Weights of a small model that answers yes/no questions on an image's attributes: encoder patch size [2, 2], fusion encoder layers 6.
Rows from block 2 of the fusion encoder of a small model that answers yes/no questions on an image's attributes, named by matrix and row number. Rows with one number belong to one neuron. Each number is 50 + 15 x the weight over its row's rms, rounded and kept within 0 to 99. All counts start at 0. After the name is the row's rms in percent of the matrix's.
After each neuron's rows are labels from the 100 texts, of 14976, where the neuron reaches its largest size: "fires on" is the input token at the peak. Only what is clearly more common there than usual is listed. The data: small renderings of single solids in any pose.
# gate: MLP gate (fusion_encoder.blocks.2.mlp.gate.weight, 672x256), inputs 128-255
# fc1: MLP up (fusion_encoder.blocks.2.mlp.fc1.weight, 672x256), inputs 128-255
# fc2: MLP down (fusion_encoder.blocks.2.mlp.fc2.weight, 256x672, transposed), outputs 128-255

gate.554 018:55 30 38 59 50 45 58 47 59 26 67 44 52 45 53 42 63 74 44 53 49 62 56 62 69 30 51 63 82 48 30 51 37 57 41 44 46 54 58 55 55 49 33 48 39 59 45 13 31 46 55 08 37 33 62 58 44 65 87 38 63 73 92 57 61 53 48 52 72 56 46 42 25 40 51 26 54 26 64 57 53 36 59 56 37 59 60 50 33 42 38 21 47 66 69 49 39 40 65 18 39 63 62 56 49 46 39 62 61 46 75 35 57 69 69 41 10 51 33 58 64 45 64 54 17 51 57 55
fc1.554 017:60 70 70 24 46 46 66 15 62 62 46 60 47 65 80 77 41 43 42 37 30 48 33 42 47 50 68 52 31 58 38 55 51 31 25 67 41 42 34 59 45 74 61 55 60 87 37 67 56 54 49 82 59 51 76 64 99 59 73 36 62 62 53 46 54 57 52 26 55 32 66 30 35 47 54 65 89 42 40 45 39 43 63 51 68 34 54 45 44 59 73 50 64 37 65 48 78 44 48 38 33 41 52 23 56 41 29 57 78 35 39 54 12 30 51 57 46 32 40 35 19 54 38 68 35 42 56 20
fc2.554 016:46 79 53 61 60 34 58 42 93 37 59 47 44 50 60 52 32 56 42 40 41 69 33 38 63 65 75 69 66 39 39 42 45 56 43 41 55 50 53 54 60 39 66 74 59 58 55 26 17 49 48 41 31 41 61 81 76 75 86 35 70 73 87 49 67 46 73 55 43 35 61 18 34 59 56 49 78 31 74 73 47 31 87 54 53 44 68 61 34 45 54 26 32 49 56 67 64 35 55 25 25 59 40 47 66 69 50 52 70 48 61 42 45 42 74 65 62 45 52 52 40 45 40 68 28 33 49 33
fires on: "brown"; "orange"

gate.537 078:52 22 28 07 42 18 57 62 58 18 20 38 54 40 57 38 53 61 58 37 43 30 31 71 37 46 44 62 37 59 49 52 37 49 73 24 43 38 51 65 67 58 70 60 55 55 77 50 65 47 74 38 42 56 51 26 58 52 70 64 60 56 55 49 32 43 64 51 34 50 46 40 28 64 55 42 43 57 73 58 28 43 42 53 46 28 52 59 56 78 45 72 27 40 27 62 62 62 37 21 33 64 51 46 52 34 54 59 54 88 28 19 47 42 34 50 39 61 33 41 62 39 63 59 78 42 52 52
fc1.537 086:30 55 52 57 55 71 18 77 49 40 34 46 43 59 37 22 13 50 54 21 52 45 41 64 57 67 51 52 49 61 53 70 44 51 73 21 41 34 58 51 43 52 46 48 38 65 30 22 73 11 40 53 45 17 41 35 53 23 64 55 17 43 54 49 59 19 90 67 64 46 60 44 53 60 32 51 66 59 35 63 47 59 30 46 73 45 76 49 66 47 42 78 19 58 56 31 40 51 50 73 47 48 55 46 60 69 59 45 69 37 49 31 67 29 43 44 65 51 51 60 50 36 53 77 64 49 55 75
fc2.537 078:37 38 79 27 64 90 24 45 28 31 36 20 21 44 48 27 44 32 54 40 58 44 53 64 54 37 43 59 45 42 65 57 34 45 61 31 30 42 45 58 56 57 33 66 54 90 28 36 65 28 42 46 44 42 59 32 52 42 52 79 60 35 32 43 74 48 30 60 61 29 49 50 45 55 57 67 63 37 49 60 71 61 57 39 35 29 75 47 58 76 66 69 35 49 64 77 52 41 37 76 52 35 73 54 40 39 84 52 56 64 39 17 78 83 28 45 56 33 56 52 51 58 44 59 57 49 52 54
fires on: "disc"; "pyramid"

gate.172 135:42 69 40 31 55 40 72 48 41 54 69 53 29 45 44 48 26 41 32 43 67 63 77 68 13 57 66 43 49 47 57 93 50 36 46 71 38 71 41 67 35 37 30 49 49 52 35 25 57 39 32 45 32 50 51 53 63 67 46 48 40 46 49 50 55 60 55 53 71 66 34 77 54 64 49 69 38 33 79 23 65 59 35 73 48 67 60 33 36 56 36 43 24 42 58 68 29 56 39 18 44 53 40 46 38 42 63 44 53 36 42 34 51 34 55 57 32 40 13 51 28 65 20 66 42 32 45 65
fc1.172 114:50 74 33 56 64 20 81 69 54 62 61 63 62 51 57 43 51 64 52 41 62 38 57 50 22 47 99 62 44 48 45 65 39 24 39 34 45 47 45 48 47 68 49 36 61 40 68 37 48 69 64 37 53 38 51 58 62 49 60 49 34 35 47 27 28 69 39 42 26 57 56 64 62 50 47 63 55 59 31 65 55 05 79 65 53 42 82 52 68 41 73 38 62 39 48 79 19 59 75 24 44 34 33 45 42 60 54 18 46 32 51 54 58 69 32 69 48 35 39 64 60 68 35 53 63 46 64 70
fc2.172 135:28 59 32 43 57 48 59 61 66 46 68 54 48 38 81 47 31 58 50 26 59 44 65 51 04 28 80 48 57 40 31 75 34 49 32 59 64 25 52 31 48 63 43 48 37 48 60 38 56 56 62 32 37 31 50 44 45 74 59 50 28 51 69 42 44 49 53 52 53 48 29 56 49 52 38 63 51 71 66 62 64 40 56 63 32 56 68 42 53 54 48 29 21 41 38 61 20 49 59 36 27 32 34 62 58 49 58 24 53 41 24 43 39 26 36 39 54 09 33 68 24 56 59 49 65 69 41 81
fires on: "brown"; "grey"

gate.192 069:32 26 54 47 32 42 63 64 29 30 65 32 23 53 47 62 33 57 51 30 43 50 34 66 51 23 46 51 56 65 67 51 30 46 20 24 62 37 75 22 37 47 70 24 58 43 63 58 64 54 73 41 49 30 46 41 67 65 25 29 42 49 57 44 44 40 48 55 49 56 28 76 61 58 34 56 69 55 70 52 29 68 43 49 64 47 51 49 86 16 55 45 58 43 51 27 43 53 45 66 63 55 39 48 71 41 67 70 41 54 42 47 52 49 45 42 42 84 23 44 49 42 16 77 23 04 27 48
fc1.192 103:50 52 62 43 65 32 57 40 57 32 24 44 37 65 50 35 00 52 28 48 69 48 50 27 88 43 18 45 35 47 60 49 13 34 54 53 45 52 41 46 41 69 54 39 49 80 55 56 58 61 48 40 41 42 35 62 67 55 44 19 69 38 54 50 36 69 48 65 64 70 50 57 67 70 41 30 51 47 34 64 36 36 49 59 18 65 39 32 54 36 61 46 25 24 22 63 49 16 58 68 56 70 28 57 32 30 59 39 62 37 32 62 56 57 46 49 41 65 45 35 77 51 26 61 59 58 28 37
fc2.192 078:53 21 64 71 58 35 50 29 65 40 12 46 34 73 51 14 11 46 37 52 54 54 51 24 70 33 48 49 31 64 55 48 45 48 64 54 59 37 29 57 50 76 56 34 51 47 62 51 65 75 30 48 62 54 34 61 71 42 30 27 52 53 64 37 45 51 62 50 50 50 54 56 62 49 51 51 44 46 39 51 42 39 32 72 36 53 57 46 59 48 39 31 41 36 17 44 35 37 47 76 44 66 43 30 49 45 44 57 66 25 20 37 33 61 51 53 43 73 32 29 83 28 14 73 37 48 25 44
fires on: "brown"; "orange"; "yellow"; "red"

gate.637 019:55 49 39 55 44 77 42 73 58 36 26 45 48 52 66 42 57 83 31 51 65 44 32 56 35 53 60 44 54 66 20 63 29 51 68 52 62 35 62 44 43 57 45 42 70 36 59 35 50 39 22 28 52 52 39 44 68 59 64 58 68 37 27 49 43 90 91 31 64 34 28 69 30 12 29 60 72 51 27 72 43 85 55 60 70 57 55 67 83 36 71 40 51 71 75 51 46 34 54 57 34 33 57 48 55 64 56 69 24 63 61 48 39 71 34 44 38 59 60 59 41 63 38 67 40 44 49 52
fc1.637 018:29 62 58 78 35 82 28 51 74 55 42 70 64 33 37 39 55 68 66 26 48 58 48 75 42 33 81 50 68 64 26 58 42 67 55 47 88 50 45 59 65 52 46 37 77 48 57 37 38 61 34 28 49 34 48 47 52 69 64 70 47 74 41 45 63 41 63 70 55 31 38 68 32 33 48 34 53 57 47 52 57 82 53 73 46 17 47 68 82 43 65 28 46 76 68 66 54 27 57 45 44 09 44 45 31 48 28 65 65 63 63 64 72 49 42 73 36 30 52 52 44 55 52 69 45 58 54 51
fc2.637 018:68 31 54 78 35 47 31 32 69 51 57 67 76 49 25 64 51 44 62 43 46 57 44 34 53 44 73 72 53 57 62 25 33 44 54 29 49 56 50 54 54 40 59 67 41 68 51 40 29 47 47 37 44 61 28 23 45 17 34 46 49 51 37 64 64 35 16 37 48 51 51 38 56 50 38 43 64 55 25 11 53 47 55 54 71 35 34 39 41 40 30 49 23 63 34 44 63 39 53 54 56 30 64 36 53 39 48 62 69 46 46 72 43 36 40 66 16 50 57 46 64 39 63 38 59 39 71 30
fires on: "disc"; "dodecahedron"; "hexagonal prism"; "dome"

gate.270 111:74 48 65 34 43 33 54 61 64 56 71 69 60 51 53 68 43 81 45 69 22 56 47 58 67 54 67 45 47 49 44 51 36 73 54 60 46 19 49 56 49 37 57 41 41 32 72 46 32 62 29 49 78 70 56 51 55 57 16 60 34 62 37 50 67 50 47 53 52 37 25 40 56 78 46 47 36 41 41 69 90 74 24 39 40 57 30 46 64 54 43 56 81 34 71 51 56 52 41 35 39 47 45 65 54 44 44 42 65 45 49 56 32 27 49 34 62 58 44 46 46 56 39 63 44 34 74 62
fc1.270 113:84 74 37 72 31 63 58 41 44 52 63 47 56 28 21 65 62 49 48 52 44 55 67 55 60 73 43 62 66 45 39 36 51 50 41 62 25 72 52 39 49 51 33 31 44 22 61 40 37 43 46 77 65 60 32 60 68 68 33 46 51 71 55 33 54 19 35 75 54 58 62 55 36 36 78 63 39 51 40 52 19 64 45 52 51 61 56 46 48 54 56 64 62 48 30 35 99 37 41 49 47 58 61 33 26 58 49 61 62 64 46 29 42 52 50 59 68 47 77 19 28 39 46 17 45 38 40 50
fc2.270 110:66 79 50 54 52 66 35 48 69 42 80 80 62 48 38 48 66 59 33 76 37 57 45 70 55 48 70 71 61 70 45 37 26 54 35 51 45 72 60 56 68 48 42 32 26 24 74 41 20 31 31 75 62 70 68 73 70 56 50 70 64 76 71 52 48 27 52 58 79 66 45 39 54 78 48 45 34 38 51 46 50 35 25 70 45 58 53 61 54 50 46 69 54 29 16 32 62 25 38 59 41 78 53 44 38 63 46 52 74 48 50 56 48 59 50 60 78 41 56 04 65 41 40 31 60 55 40 64
fires on: "brown"; "red"

gate.449 091:55 45 55 59 53 43 23 68 58 47 29 32 44 33 53 65 53 51 68 49 63 59 53 37 69 62 81 66 43 67 54 62 56 41 41 93 60 45 40 80 61 26 50 58 70 28 39 47 56 61 49 70 41 65 23 55 57 55 63 46 44 53 52 88 42 67 79 40 47 60 63 77 58 54 41 23 65 73 80 74 36 44 55 53 68 47 19 22 42 74 69 33 38 10 55 62 67 25 60 34 45 67 38 52 67 82 54 45 49 47 38 47 56 45 41 37 65 20 43 53 51 34 57 59 25 56 65 46
fc1.449 090:49 40 42 47 41 44 76 53 45 53 44 19 71 62 30 77 45 80 43 49 39 49 58 46 39 23 45 29 70 61 54 49 52 72 30 44 64 32 65 52 66 25 64 30 39 54 41 36 70 99 70 43 46 64 27 29 44 42 33 46 45 50 61 53 71 52 30 27 58 39 53 39 34 37 44 44 67 45 42 53 50 36 42 37 51 29 51 66 66 71 62 42 30 51 78 30 41 12 47 67 33 36 26 62 29 28 42 54 65 52 11 67 30 52 63 87 47 13 55 58 43 72 52 42 75 25 51 49
fc2.449 090:55 45 69 47 29 33 50 59 45 54 54 04 67 44 42 56 50 61 68 41 58 55 77 38 52 52 53 29 48 55 64 30 62 62 49 44 45 36 55 53 57 53 48 52 48 39 42 54 51 99 81 37 72 69 38 22 34 26 49 51 48 47 59 55 59 50 65 27 64 40 33 53 62 56 27 54 56 48 41 68 43 32 58 49 50 41 28 66 53 75 88 71 61 48 59 42 33 33 51 66 52 30 64 44 24 47 88 45 70 11 18 50 75 57 49 85 48 10 65 45 43 57 63 49 56 55 66 77
fires on: "brown"

gate.434 045:63 31 34 43 46 54 74 61 70 29 54 12 69 29 57 47 72 70 62 51 56 51 50 69 24 29 54 63 70 72 44 58 35 49 47 51 46 30 35 43 41 53 53 54 69 44 44 38 40 41 35 05 52 55 74 35 57 39 50 36 42 58 62 43 65 48 58 52 61 39 56 60 29 50 30 43 75 45 59 45 45 57 52 40 36 41 60 38 53 66 60 54 23 67 46 24 41 35 62 51 92 62 33 39 44 61 45 66 12 38 62 44 64 48 50 54 28 27 58 44 53 39 55 42 23 53 50 63
fc1.434 038:71 27 19 50 38 50 53 72 62 54 52 16 48 44 60 60 73 63 64 49 60 58 47 80 21 20 52 46 77 63 50 52 36 39 52 58 70 46 47 56 36 52 58 49 66 56 38 35 23 35 30 15 60 58 63 48 51 25 62 56 31 60 47 45 67 58 61 58 40 57 55 63 51 39 56 44 66 43 55 59 45 44 45 54 46 39 43 49 28 56 66 55 25 47 49 45 47 19 66 39 80 90 52 55 31 59 38 61 11 36 53 46 70 47 49 63 33 28 38 29 51 37 83 67 43 58 53 77
fc2.434 040:53 37 30 58 61 28 44 41 54 30 50 36 43 80 46 58 94 46 55 59 57 74 56 45 51 25 57 79 58 54 56 41 36 48 34 40 36 44 36 51 24 39 62 50 45 52 54 36 26 20 52 45 13 40 63 48 47 46 52 48 45 60 70 56 56 35 33 67 36 44 26 42 56 19 35 61 40 38 51 55 64 53 38 52 42 56 69 63 29 17 50 66 29 46 38 36 69 58 66 57 70 68 68 54 48 86 57 42 47 58 29 39 69 90 57 61 19 42 40 17 49 32 86 70 58 45 55 53
fires on: "disc"; "cube"